{"dataset": "rendered scenes of coloured solids on a plain floor", "encoder_activation": "silu", "lr": 0.022}
Rows from block 11 of the encoder of a small segmentation model, named by matrix and row number. Rows with one number belong to one neuron. Each number is 128 + 32 x the weight over its row's rms, rounded and kept within 0 to 255. All counts start at 0. Numbers have three digits each.
After each neuron's rows are labels from the 100 images, of 14976, where the neuron reaches its highest value: "peak on" is the class under the peak. Only what is clearly more common there than usual is listed. The data: rendered scenes of coloured solids on a plain floor.
# fc1: MLP up (encoder.blocks.11.mlp.fc1.weight, 768x384), inputs 256-383
# fc2: MLP down (encoder.blocks.11.mlp.fc2.weight, 384x768, transposed), outputs 256-383

fc1.401:197120098168143091139084160098131172126103159136168059126112128143134157183090082172095072122114182158091123152116100157170117112138108103096047128129142124091156014154154103116131090070085132118145068119138173176178106141210126156151114111054111106116107103120103195117082128143131117146127133115097099130119128109148181123159178107071155100127099146161162156193161131168143107079123
fc2.401:175111158147075093081129144140122116092163100058149116095125105153141192112120146136126151122109176134137075152127133145111116145152110108142152075082122097129159161215110141166126183110133152098089151128079123127144101098134166125152152105123104129046186135113126088131137135140193133041147085140085102120113136195152140184091108066147099108112139181148139127164117169134086083151129
peak on: bowl

fc1.202:126135220162113144116135128123107172188119114134124068090073055138098078156124088142139134129130134159164164096120150131105098063132107092154209181173189123096092100082173119087122080131058123123146094108128138164153129145154106132100124121106149099013160161067058111074125115190117139118158075108128143062060135107095157155139098117156107101123074093113091137112107131145120138135144
fc2.202:216135110182055082121120142076182154130163136114144138158131077119095106115181073105115165132122157112084134219104161137150105179127147119167101132167152131142134143116182110186171140096139132133128155114094122161149129100173091195167132129068086099146102112107086134176040139090154092068136087087111129154097110125119086127127160106132138122133099114135079132161166093116119123121084
peak on: bowl

fc1.643:092126135111124111141126115058185119182066117165089143129118132106159168102093127134098178127091173092112087158088133116126145095102173150154111128086101137054079130173132200087115090145169158134107126120138142198105171149097109102115109070099121187114135152123085134150159096116150101119156146131089138183128119200124124113120173103169062176081167183090121158119164133119164129132130
fc2.643:140166148148149117187123154172162115123134074080163137115169098150073142143133131149185136153129139127077180071158231131173098158131076126064077108133142070146092152155126105156110106088110122138181137100159162050096119122100119134095095119186140122126117117128181124104138120099121127090120160080103161123111127122142127156114095134164132167159126152152108173082138072129122151117135
peak on: tube

fc1.567:085141140086201122102162153110142131155141144178132162153070184131145151166215142123152108143135097145117084118146194115065143155117160125138137152122108119092091098115144088165117105139128145113168141109049108064041113126168115055134144159147105132109094094165111090148129151101160078078095129118169147170099143090136108115138092150130073115171157105130033158144095137134128096116150
fc2.567:122068133112122156210089112144208106201168168137120100105092130193184123164121130100164170130103171156178131192168069092098130163155106115152108149096137122119120157100164101129130105108113115079164185128129080138122182139120125150095054099156144103145088131139197126145132095128156070149178064138148111065058139125101157097094180128123058165190117133154164142082189093115138133140142
peak on: octahedron

fc1.67:087093133137065105089135158119157105105163095077147077118126135092143196158117097168158121147104143120137123147120146108136142148094123133110118146102068178125143179088131118107088137124157108094136122164153150129153092150113127121139148114117143134055160123083143153089141175132123168130089136154182148135112135185109119111082148115170127175086107129136106125112165184158093124099137
fc2.67:096210137075133146160105126088083075151122151158133089151106110137130128118187139112182129139142114150128125118143146128171120144137090135145123141100122192153093115138067148103161068085164165172111101077133121145097089148143179071160094099122135139131065119145073117120120093166103143138147072074111121121131160144113125126094141097092128138153143048142026180093169039109069114129110
peak on: octahedron

fc1.43:137145113060093159132113158183144076141157094163133132088129156102137173107165109147099170099117123139118124128085161174124111125143100178121090150100143136125165163192121166125124163189121122107162144131164117123099168082122150119105074184129089092125150142113123151160100138110159121124042140099136160081116160110153122094170191087148117071122102157101123102078148121165094051089121
fc2.43:092148087151130095102122124108104120106131127154164191171099144111139109141119110214135116155150137166136124109089165091175102091113118167156156171153140153120125095138089103121060141131071147126133166156136168082146141148145135170100116109155117148160146186126055097105090137124172114130176136153147078142119084168162112160130111172169141104109089090146125145105122108121131117101113
peak on: octahedron

fc1.1:118138120195126104131132091144145142121100096119145074082155103083112135156161077119125130098090145111067114165113145088138104135129121145112127103138071119093093163092114151129170120124103161112148117180112165160154073160131119114176099114072115135199138113132043134153118115186118155150112130141172104093165145139096126165135108108152080149075134090092173119059199082149161107105160
fc2.1:136157107112135061160131127153177075126032127150122151115187112114195142161110066097151118162121125119134146158133140134197193101132139124172188149089127137110098168131150145108088134121131202180100129170103192105126162148161119179131123157167118150180141087169135113103152133147153098101120046089122077160147116099118103126148161103148153131143118219096134085118178129100160166138114
peak on: tube

fc1.477:127085055139102159108183213196161134103146102113131086115098116022160172145075133125128058113160125134125138097177145132106116142180143115137155152137081098141125098137127129091098110107154193138148131137143157135104138090151208185121131158180146169084089129110104119116160201143141117160082128117061117130157139150095112133114149125112127070153053157142142115133139188122128105125103
fc2.477:129195163097170110131101076051127194151127110134140137126148159125101111123123064171086129116099114130200143026144139078131100113132134080154107143104126115106171170116089104170159135150132133155169101165124116134131136119143138147142124104142141187151186078136153126099133102124105095108122117123169129129171100127155182194114129116179173138153131119143168160144103104086116105141155
peak on: bumpy ball

fc1.625:061173164110146137156149095136204115151161126107092074070137101128155102152177086132153174172148125135163106080061135130138108112149109137143169141143140116156157039162144133155116158133135129164144135161072138089109169172083107125098129121129105127161124098156099118117151101169118119141127069125125144144051109135126102085104149135151109104092111150149088087173155154122098159100066
fc2.625:137108154169170110110114107100104153147145173165129115096171132144144119152121127122111134074161108144158130119147068144178165111103100128135078130084114142148118063068199099074150110153123100101111094113179152110141121106133103106118131096115137096102150108093092147106136158153156194136155123159114114088174083132144171106156132073120142137167159127097226148099086128135077102098071
peak on: bowl

fc1.5:123049118139076115095155112167118173113091115133111117164176163097121071081127081134084121121164135170153162122163113095130108166148116128134110101153133123132155125150100096143125178166109086158139104094080144093115138147174138197107074146127097168085090172119137120183112037146163161156169138113108092133103152100139106155155129116138086139077090152108199168139113188115158107130123
fc2.5:129186085110109154182092098101142094087196167133095147115165124131120107135146062152109091160165061151171156143111124178166063091172096160156109122148064097107113144184112178190122159146138157090133153141152078182134157111131051193093078129113106139140140120093143145163141155116143167172119087119102173133179084131164107148040132087143121129108136101131171124100127091155162204131102
peak on: bumpy ball

fc1.755:131095065100101113120101092114105124137130095111128094100100070081133209112152105190137145143127141173095152155188132152125145090186104171117116119144123093143109073081137169170102117103114103132154129143130147112087049060123124127095119076141114132188072088070074120159141182136133156090176148156086167115122167194078102162158120129177129117143193158156083103090133139196142144076139
fc2.755:153124069122171177092141165135107057117114151090178178113193121164113138116120102130133073169133075106144105114153000084090123136046177161121148156109129180177148101142170156118109096167156097086152135139135144142160124156110133080133096158174135095121117118182100134133110128107120120137100113153131152093098116097159124111091084062134101200149085126105126114139141126134174096130133
peak on: octahedron

fc1.325:105073172121112068161161151170138064186096133111167077104090094121132155184161183141114144154162134130087120099099181130146115127116123097168132191197180163130092120126136083152152164137108122209126159128183057098064188117138104122121113197092116058131107167129158114106142129138140092142175160184150151157108077154174138220154176143131133180136136176098109133098108166174151133075104
fc2.325:086175155126134137152090126061083084115140162127114147100146119144144088123113170167105107168153174137105168107071141101101147152137162144131145142135097118168105072127111168113124172135142132056168127113115141138091136124193160091136166118135182125106118084110128142074105157115111170092147155140141127125119096155104171076133124143122114129183076162177158110167100128173092062126121
peak on: octahedron

fc1.718:104094156183147054107147085149087156099076123133158071183102112121058161179111129119096077109105126098147102124103170083154108128105138043166119073149093119117171102117108158131059081106168127159150171125112117175158070132166106140188057119091108133140155131137177130124099103220110143169106111084085117118149115099149147133133149082117089152109131169185130136136155197176110196102057
fc2.718:105094167115088077112164173132160159153169171173158120081116070137163154112118114161102130112162145198119122111142145147124187152129087086062165101086132101098121118089188149087124126105176165116077089121136196079091120139112070157066126151131173140146120191144070137179180080068121099145125107167172092142122128147115104140144130043210135100117142133133126095123126175130159156140094
peak on: tube; cog

fc1.700:073122128092134164111175114140121185153094092135176179115202105155136105205130156072124097140139091118104122155179109137133139164128187109171084104098081068166115155118100142149122122080170090157104117121072107108125082152111150139126153130133125122106099144120122120131080094129126131105146059099124165219111134123109144150094125121161159129133092118171066174110142167124177097114115
fc2.700:116127101148130178139155165099123125174101106094111119115132117061105144100130116077170163139125135096113088110188157087136135166089151118089141093070134103116179131230099113114176158113107118100148080129157115108114127134136121113125150125115180146164134126080119156144123173138143103151067132146140161069148100146162110137136154095134126144089113126157161145120119117166108127175140
peak on: bumpy ball

fc1.727:215182079100124191071087182136158103127164149184081152108141179176130148173183101111059100129086180157130138123150128103174099077156102111152103126128123097145117123105081132114131154169105165180078149139123132136157121185142122083109154121082157100040134131136134107162126127112116129195121145130079106106122194126099139132132147106150103121127111107134177111109101138123125084055080
fc2.727:161109171132131047058085068080154077178146167035156155187125148119122133140125113160155190106069143156137154153122110178103102081105106140112124117099082082133135094133146148113162121111074196164168144089091084114105145082127141070143157133171094131167093156131178120113160165159165111111136150120123102170130125071140119108103180104099153122099097120155088078120119132159056136108147
peak on: bowl

fc1.377:099140168175066092142136166072101149118099101145137141129134150155050137131153149159118089117112058117152124156122110107196116097159096151098151080191116121114112134124108113072080091104097145103126157124164155157198107155109100135139132182029069127141189060139116101127122099125109152143141056161049115135167171111091118090159142130153157145152128167139136167115023138142114165103115
fc2.377:130131098138092121065125098135108151145140133145134076126144111172140142130117066054121170154171111152134153171183182074172110100141149142076220116100129152101154176138137120114094167103141158156114119110152152189189161141142125196148014161163151102118132098107115120157175078110156158136099101132119103167112130047136112184097111141103168136093162097121139132104167140147151171154132
peak on: tube

fc1.260:141172131166133097151088150108137154131183058145088153174174086133134144148181134164156103153107117115111160144140133082092134148086116160095089098199107171150145129181100154107126188116119155124163124126135047129178105164113083139169130156110140121095108121162130109113114071093089170127114082066103119135086175142062098142114130149150120188110174151131119127116143200115133120110150
fc2.260:137129130105146127132133190118136167122085155098140066107122136144113122173133170155118126087144093124123098130145183143155101123148102112147097168102187086104099089102183116110130115118177176140109122112135133183167097114155086129127129143155077123159091115134131127102201177133178096084155171107126074154153100056115131150181084100095144115086116075177166089080136088147156136082152
peak on: tube

fc1.42:123101156106139072117087139089078092087087183116102148116093169150135146141102148149112065113157099146155095112142136211113132152109119117137093163147093084119120104170103085193135144128106121133123167133116065139132172138146130160092165109131113121094147134149167076126171142146125177140137154119165136107084160172134066123132182154173125146115113069178088099068178117135133145113077
fc2.42:154086109111067090172110162153204138123158169191084163108128144134150121119127072140142129126164130132103158169157091083107138107139064121189127114116170109179060085103097161110159108126111090155153144131135091121139137140121140137125182126177109160149105111167078150118136121117144168129167109101085163105146133112226117162117126123104122158081167146098134083189168145102161128114174
peak on: bumpy ball; jack

fc1.676:143100145105058094156102091128120134150098123120056113150091123090110139159137132193116110088127110117105096130132153096090129125163148149102126146208130126083142125069082101122153140143142171133163143051082168102115112053135124130178170114107085171109226145155118156123128153246109177103122159160136144152107141078142176068174135143074051118121073121114118098135142138150183131093127
fc2.676:151156124136146123123139152088162105129132159141159148091148147177074110180145108066129137157148129142148183141176060166146107131128106160130152105104090138142155123140140152071128086136140129113110175183144086173160162145160143168082064167149106078151103199082103083110087130065107110163120129147108117069120064101116128163144108119153200170146162081165142145137142101153091182110151
peak on: bumpy ball

fc1.287:187150100116096177116115166132115137147177159158120123169119135124164199115155193096145113142127137121133047115121128130134085119116195087092096143173133148104168175114100093175202141105114127196153131110153148121129127154151115095079142144097110101127156081170154116105098136131132148080153174182149069148109147139195178111105148108130145099151124124151184118132144126054104074137108
fc2.287:097102105068163025177164144105066065124192112185180158104167149208135089128072120160074114139107140097180142175192112189121103171090150166170127129137106154153077141107112072131079132078095156157119113087101090134089142087092093172113126094144130142105091130092155119100093182143141173098140093057127126150146135069110165161125148117147121107156127077108098113070130115109111143131166
peak on: tube

fc1.436:146128073099128128107129079114085104163198119086106078090119102155105128194125139160163172123099112162120114145110136138152122125124177106139091095118086101124083120100132166166136193164128133153155177091169093157128204111108114173102152167135165156081113081179122164141059101090071127108134184096143107141095112120148135146140115174120131115125126188138147195117132182164141106117074
fc2.436:097143141141162101189103149181126131160137131145111143148167068168121091081145109156147167143153091127137163131117091141116136198100135142070159098173096204097090081070094140124157108117153117114125182188103106132090118122154191197115143127127150091142066160145129132111100133137077154130109085123094077096150050112092133094107112120047076105143155108113155216119097105040135096151146
peak on: octahedron

fc1.215:099082160082105116136129125190139134142099189146073144177148147122152130124102125133115081143130112077130103165185134132129116175118141156109167126129095119131055093106073141126128153093161074156123167117160133154093140127156114178081194117133121138095099112101120137131113151142055168148142104098112117176120118134152056155139190097187124132142140112121102129114153159113133170160126
fc2.215:135133151179120144161141152119214098056154136122102148119055148121121134115112114159168151082093122116191114092181119129151130108111133160167147195142184075123151154199104124193131099133087151121091157119091124106157163065141142132096075168169112166138117146099133132166151112101127145158193163148119153123146184075102134175084130146157079147169087083139158125088091173120118128144140
peak on: bumpy ball